config.yaml
encoder_isotropic: true
encoder_layers: 14
encoder_kernel_size: 7
decoder_positions: "learned"
warmup_steps: 130
Rows from block 3 of the text decoder, named by matrix and row number. Rows with one number belong to one attention dimension. Each number is 128 + 32 x the weight over its row's rms, rounded and kept within 0 to 255. All counts start at 0.
# q: attention query (decoder.blocks.3.attn.q.weight, 128x128), inputs 43-85
# k: attention key (decoder.blocks.3.attn.k.weight, 128x128), inputs 43-85
q.23 [130  99  97 150 171 102  98 128 215 158 136  78 142  97  71 148 189 168 149 133 131  98 128 123 134  74 173 166 148 117 102 134 135 167  82 128 170 212  92 123 116 148 102]
q.24 [ 43  95 128 117 167 154  76 175 151 102  83 113  66 194  66 158 128 149 133 148  95 126 105 130 127 104 146 165 164  37 116 126 137 148 176 119 115 121 121 173 136 135  99]
q.25 [103 147 165 107 111 136 150  56  85 202 208  97 133  90 134  77 115 144  79 142  92  97  81  92 109 174 165 178  80 116 167 138 158 172 135 179  83 119 127 133 132 138 128]
q.26 [153 137 126 123 146 145 118 150  94 138 162  91 114  95  83 133 148 143 156 122 124  57 125 132 190 116 224  59 170  29 188 131 158 182  79 138 120 150  92 128 135 116 137]
q.27 [150 165 154 109  63 114 171 150  92  64 160  73 126 123  77 148 146 103 138 139 220 159  89 135 159 100 118  53 179 111 186 125 108 123 190 132 108 125 144  93 118 142 100]
q.28 [154 168 126  84 152 133 131  87 131 144 134  92  87 104 119  96 180 137 138 101 136 125 108 115 110 128 124 134 132 180 144  98 175 128  81 153 104 132 175  88  82 143 177]
q.29 [121 135 143 139 153  78 126 146 168 168 135 146 107  76  95 103 142 165 121 184 164  65  89  96 157 154 134 146 215 138 108 129 137  88  76 129 145 101 121 205  99 137 137]
q.30 [161 108 111 102  98 142 135 138 135 142 175 114 112 132 129  58 173 148  94 176 175 111 132 117 169 137 142  54 144 123 190  73 155 233  51  89 143 153 131 157 155 125 126]
q.31 [203 155 146  46 136 120 144 152 167 134 113 182 149  95 124 113 183 139 157 114 147  76 172 104 133  95 172 138 134 148 103 117 178  87 137 112 135 157  80 166 194 129 114]
q.32 [130  96 179 142  74  86 155 114 220  99  86 179 138 170 122 141  91  99 141  74  94 144 179 106 144 102 130 131 117 154  83 191 135 151 127 137  98  92 209 101 115 143 158]
q.33 [134  60 114  93 242 152 112 153  93 122 109 110 109 136  68 132 151 144  70 145  98 111 161 146 146 148 163 129 194 114 209 169 151 103 119 120 118 156 104 196 105 138 165]
q.34 [142  96 130 166 196 139 152 138 132 164  93  76 125 108  92 151  80  93 177 167 136 115  84 131 160 152 163 127 120 122 137 145 111 165 125 141  88 120 122 139 110 152 128]
q.35 [166  90 133 118 142 132 104 105  97  62  86 129 143 134  87 148 120 132 151 135 103 171 206 109 123 137 132  98 138 123 205 190 128 149 124 126 133 201 143 140 151 112 118]
q.36 [ 69 117 166 157 194 112 118 146 184 149 143 140 138 196  63 112 120 124 112 117 175 198 136 154 134  96 110 160 132 176 124 146 112 116 170 109  93  84 140 173  70 155 126]
q.37 [130 115 136 190 163  93 163 120 128 184  63 160 152  91 143 154  89 145  95 115 147  53 153 133 134 157 182 110 153 107 158  89  91 113  72  87 147  67 107 105  98 179  86]
q.38 [115 177 139  70 136  92 154 109 135 169 112 146 111 125 182 124  92 151 129 126  93 101  61 117 117 170 184 185 138 134 170 148 154 108 140 154 153 152 148 109 108 138 151]
q.39 [118  99 130  89 134  98 173  99  99 103  90 127 135 148  92  79 109 103 124 106 123 156 135 200 154 154 164  85 139 115 117  71 116 108 121 120  75 109 155 144 114 146 190]
q.40 [109  98 151 123 123 131 144  90 120 180 138 124 136 125 100  64 111 175 211 140 154 146 128  48 122 147 120 142  68  96 138 140 131 117 151 109 123 178 139 138 109  76 109]
q.41 [132 169 198 111  99 100 106 132 154 117 218 125 163  98  65 115 127 157 115 147 167 154 173 120 123  92 117 140 163  89  95 111 144 188 101 127 138 129  98  87 122 133 141]
q.42 [ 78 134 142 200 184  88 114 178 167 189 123  61 138 101  99 154 152 118 118 127 137 164  95 151 197  93 163 127 118 110 208 149 110 205  61 183 120 125 144 145 111 165 144]
q.43 [120 118 122 111 134  85 120 170 165 123 116 141 153 168  80 117 199 125 116 126 158 140 143 117 145 117 107 117 127 154 106 138 138 182 126  87 132 147 183 176 127  43 113]
q.44 [108 124 147 115 173 159 111 155 170 132 159  69 102 138  53 195 204 163  91 147 174  85 108 104 156 122 145 103 152  82 151 125  91  57 119  92 136 144 131 132  92 142 107]
q.45 [142  95 155 150 165 158 102 166 115 158 104  81  73 150  70 124 142 115  67 131 113 193 100 157  56 112 135 137  68 119 122 136 100 111 171 133  98  31 144 161 172 180 128]
q.46 [148  93 157  99 148 144 125 158 138 126 119 190 123 148 124  74 103  88 142 126 142 141 136 156 112 148 105 136 164  78 119  61 108 138 128 111 130  96  80 179 104 122 123]
q.47 [ 62  90 123 200 143 152 138  78 165  99  74 143 104 178 169  95 106 137  42  98 155  97 118 103 153 137  99 128 106 131 133 110 105  99 129 157 125 146 180 143 104 140 112]
q.48 [172 128 138 139 105 130 138 102  96 125  79 109 108 148  94 136 121 151 115 127 201 155  94 146  96 101 158 108 130 153 175 121 126 110 147 145 110  99 103 183 156 185 133]
q.49 [135 122 127 107 167 135 178 123  89 206 113 130 127 121 130  57 157 192 102 148 148 152 124 171 113  80 103 131  29 144 218 140 129 111 112 118 115 105 131 173 118 139 161]
q.50 [111 108 105 139 104 166 126  76 179 137 149 104 162 146 149 165 134 156 100  90 156 131 109  76  85 144  88 174 142 143 141 112 175  78 136 142 151 104 122 148 149 119 117]
q.51 [161 164 146 106  73 118 191  60 153 108  94 171 112 101  98 139 102 106  83 111 129 112 130  89 123 191 141  74 162 206 111  92 124 157 126 115 103  51 161 104 159 143 154]
q.52 [152 148 143 122 118  83 180  87 175 136 134 132 138 120 153 146  94 153 105  80 133 128 126 102 173 212 122 120 183  88 134 134  93 143 114 141 112 125 127 133 149 150 149]
q.53 [144 185 151 110  84 104 130 137  81 124  89 144 113 124 104 108 177 148 145  98 174 150 158 103 135 131 176  90 142 160 190 185 172  83 107 104 152 190 111 129 135  97 116]
q.54 [169 199 120  75  74 111 140 120 137 152 123 125 126  92 135 114 170 162 147 114 150 160 138 124 162 108 182 115 151 164 188 214 128 116 136 108  80 131  99 127 146 166 121]
q.55 [ 98 127 125 139 130 101 125 100 128 181  69 127 134 114 114 102 122 117 148 145 131 139 138 127 118 121 131 138 149 146 151  98 149 132 133 135 131 130 126 203  76  92 125]
q.56 [185 132 166  84 112 157 119 108 125 112 116 150 107 104 121 164 126 147  67 135 171 174 102 108 122 153 149 122 208 195 189 193 120 149 117  93  69 110 129 122 127 116 107]
q.57 [ 72 139 152 125 127 143 168 122 121 135 169 122 130 137 110  98  95 108 151 171 162 112 142 122 145 136 142  86 130  87 135  16  81 114  78 103 118 119 141  95 127 111 149]
q.58 [ 66 103 170  78 127 121 135 115 144 132 171 139 143  92 127 114  97 141 108 104 110  65 113  99 134 162 202 166 133  93 106 124 137 118 140 118 107 130 132 100 157 158 120]
k.23 [ 79 137 114 101 139  94 107 150 119 146  96  78 163 178 154  56  89 123 138 156 125 112 149 108 234  59 148 114 135 119 159  97 109 152 148 111  77 172 100 173  93 168 128]
k.24 [118 101  97 118 164  57 132 114 105 176 177 139 139 108 149 121  78 120  72 129 159 144 145 155 116 238 160 135  98 109 155 105 106  83 112 118 120  98 163 145  76 165 184]
k.25 [120 159 177 127  97 132 115 148 129 125 142 100  85 165 153 187 129 129  75 111  87 143 164 113 175 104  80 103 124  93 104 114 155 112 157 141 137 152 138 109 118 128 132]
k.26 [160 187 168  77  84 107 115 135 147 177  69 135 145 134 137  93 112 117  83 126 128 111 160 115 153 114  95 109 112 117 106  98 142 145 137  86  72 177 123 180 124 136 164]
k.27 [166 185 142  86  89 193 134  84 109 112 133 112 130 130 155 140  86 127 159 147 137  73 106 174  62 106 173 103 137 169 131 100 129 165  78 167 143 111 131 158 107 150 115]
k.28 [ 83 170 158 143 131 103  53  83 107 163 167 154 144  66 149 135 155 115 121 122 128 182 143  84 151 101 102 113 144 123  81  98 115 130 129 124 125 163 126  80 122 136 133]
k.29 [159 100 144  64 153 105 147 105 151 149 149 100 121  89 195 130 200 109 122 180 163  92 126 124  90 180 124 173 124 134 152 150 174 103 136 155 105 129  71 169 152 105 126]
k.30 [144 140 122  83  81 139  80 130 146 164 150 117 157 127 171 109 180 137 131 178 179 135 161 107 141  76 126  90 139 110 136 100 188 159  99  94  77 147  76 133 145 122  53]
k.31 [165 117 126  65 121 148 157 165 159 150 121 135 171 182 120 146 104  75 174 168 107 118 142 222 132  90  73 112  91 120 163 103 108 128  96 126 114 148  88 126 152 148 138]
k.32 [125  85 104 145 171 164 145 131 160  90 213 117 109  90 115 149 140 121 100 114 147 137  48 145 160 127 137 167  85 196 231 122  97 166 111 182 124 182 124 129 154 103 151]
k.33 [ 66 161 192 114  69 107 119 123 161 184 152 160 152 107 142 147 113 152 135 156 116  92  79 158 180 190 145  84 132  68 102 112 131 119 166  57  90 111 170 132 137 142 111]
k.34 [184 143 142  66 120 132 144  82 136 149 107 157 122 124 156 126 127  94  97 119 131 189 166 147 112 141 162 141 131 155 113  77 119 130 124 155  71  60 143 165 131 122 133]
k.35 [115 135 138 162 136  98  87 196  81 201 174 108 167  83 163 120 132 122 147 156 112 112 119 101 158 104 115 134  92 104 165 149 143  63 124 114 103 173 145 120 193 118  89]
k.36 [165  96 199 136 144 166 165 124 150 136 133 135 116  84 161 114  90 139  94 121 107 138 158 185 103 142 138 161 137 123 164 108 107 110 138 169 174 114 132 115 125 142 157]
k.37 [154 144 145  98 165  49 157 155 162  79 117 126 146 127 142 179 112  97 122 163 176 101 164 114  69 144  76 169  51 145 116 105 186 127 185  95  85  99  83 242 133 115 174]
k.38 [ 83 143 170 118  84 119 126 127 157 144 123 116 162 141 121 168  97  97 146 166 146 137 118 150 198  85  91 149 156 103 106 214 123 100 129  42 137 151 202  84  97  99 136]
k.39 [125 112 197 123  88 192  70 161 210 125 154 164 137 154 117 200 117 143 138 142 134 185 110 166 118 186 149 158 164 105 164 148  81  69 134 126 161 164 175 146 151 141 156]
k.40 [165 110 144 198 123 130 130 103 112  99 179 167 129 129 176 108 131  68 130 109 126 188 178 121 161 125 124 118  94 129 102 136 152 105  97 147 149 162 150  51 148 115  99]
k.41 [154 165  72  67 110 133  98 130 176  90 109 108 101 156 132 129  87 133 165 145 101 138 166 138 110  60 176  16 143 109  69 112  99 215 109  92 102 183 160 127  89 146 116]
k.42 [174  99 111  62 101 153 103 139 129 113 171 113 137  60 149 134 117 120  74 124 114 116 111 113 131 121 152 128 103 178 182 128  76 149 159 167 114  96  79 190 143 137 157]
k.43 [ 81 106 134 128  79 108 152  99 125 170 158 147  95 136 135 141  99  76 152 131 168 171 151 141 124 131 161 131 138 114 169  80 120 117  87 166 159 153 121  59  96 164 134]
k.44 [118 164 174  44  66 148 135  93  66 167  90  97 178 123 191  39 164 181 152 139 117 102 159  61 103 137 115 128  80 159 121  49 127 162 129 136  86  88  83 153 159 117 120]
k.45 [135 192 182 136 132 109 140 136 109 143 148  94 111 116 122  69 158 133 102  93 173  65 154 142 126 103 131 125 142 142 187 160 127  86 133 116 131 115 108 113  72 183 140]
k.46 [140  63 201 123 152 157 182 165 203 184  72  66 116 144 107 101 121 123 111 146 182 136 182 131  96 122 148 145  85  80 162 113 141  61 104  67 158 131  89 188 182 152 136]
k.47 [193 137 113 148  88 122 148 167 132 114 163 148 100 100 172 141  76  95 155 168 130 122 155 131  94 162 118 207  96  56 204 106 141 154 115 152 156 112 145  96 124 133 132]
k.48 [140 126  67 115 127 132 132 123 163 110 157 158 128 138 135 168  86  99  84 176 115 118  76 145  78 119 167  85 147 107 151 120  86  73  90 132 116  56 106 157 142  99 135]
k.49 [172 129 135 130 127 102 130 166 141 102 126 154 145 150  96 153 122 172 124 153 152 198 190 174 199 129 124 155 157 133 129 153  66 164 136  57 105 116  91 164 128 157 148]
k.50 [ 69 123 108  97  79 124 120 169 128 145 153  81 114 138 139 129 116 128 138 163  66 101 131 112 113 132 132 119 114  83  98 118 102 104 124 120 124 130  77 131 173 104 160]
k.51 [139 190 136 113 125 128 116  86 128  75 174 106 117 117  92 179 130 130 100 125 150 147 110  85  78 116 123 110 116  91  95  58 132 121 166 142 141 125 128 112 101 102 104]
k.52 [208 179 180 159 119 190  47 141 139  95 162 174 157  47 135  96  99 133 116 117 110  84 150  76 106  99 135 151 128 123 116  82  95 153 144  74 132 110 163 138 157 118 129]
k.53 [168 165  97 128  93 115  82 114 121 168 123 117 123 123 150  99 146  89 150 174  78 204 171 104 162 113 117 116 167 177 139 141 111 127 125 173 129 198 133 113 101 110  81]
k.54 [107 112 154  87 183 163 106  68 119  69  84 128  96 111 109 185 123 136  87 112  93 137 124 133 131  47  90 112 145 122  48 130  64 110 119 146  99 107 159 170 110  87 110]
k.55 [173 151 184 106 118 120  74 131 137 128 133 102  92 178 106 135 112 145 135 190 119 124 148 142 106  81 177 113 133  99  84 143 112 106 131 102  90 166  90  87 141  77 113]
k.56 [120 184 168 133 159  99 149  97 102 170 138 132 101  77 162 155 166 125 125 196 173  89 169 119 102  89 133 126 133 131  65  99 160  85 141 212 105  80 138 137 162 102  89]
k.57 [141 124 157  88 116 152  86  76 208 122  89 150 115 140 106  76 184 117 136 118 112 132 156 111  63  79 127 151 107 162 138 110 112 200 100 100 131 143 125 179 149 126 123]
k.58 [107 114 145 109 123 135  94  97 155 113 166 178 103 153 123 181 105  95  89  92 113 127  97 139 114  83  68 105  68  81 148 100  82 160 156 200 125  78 171 192 108 144 120]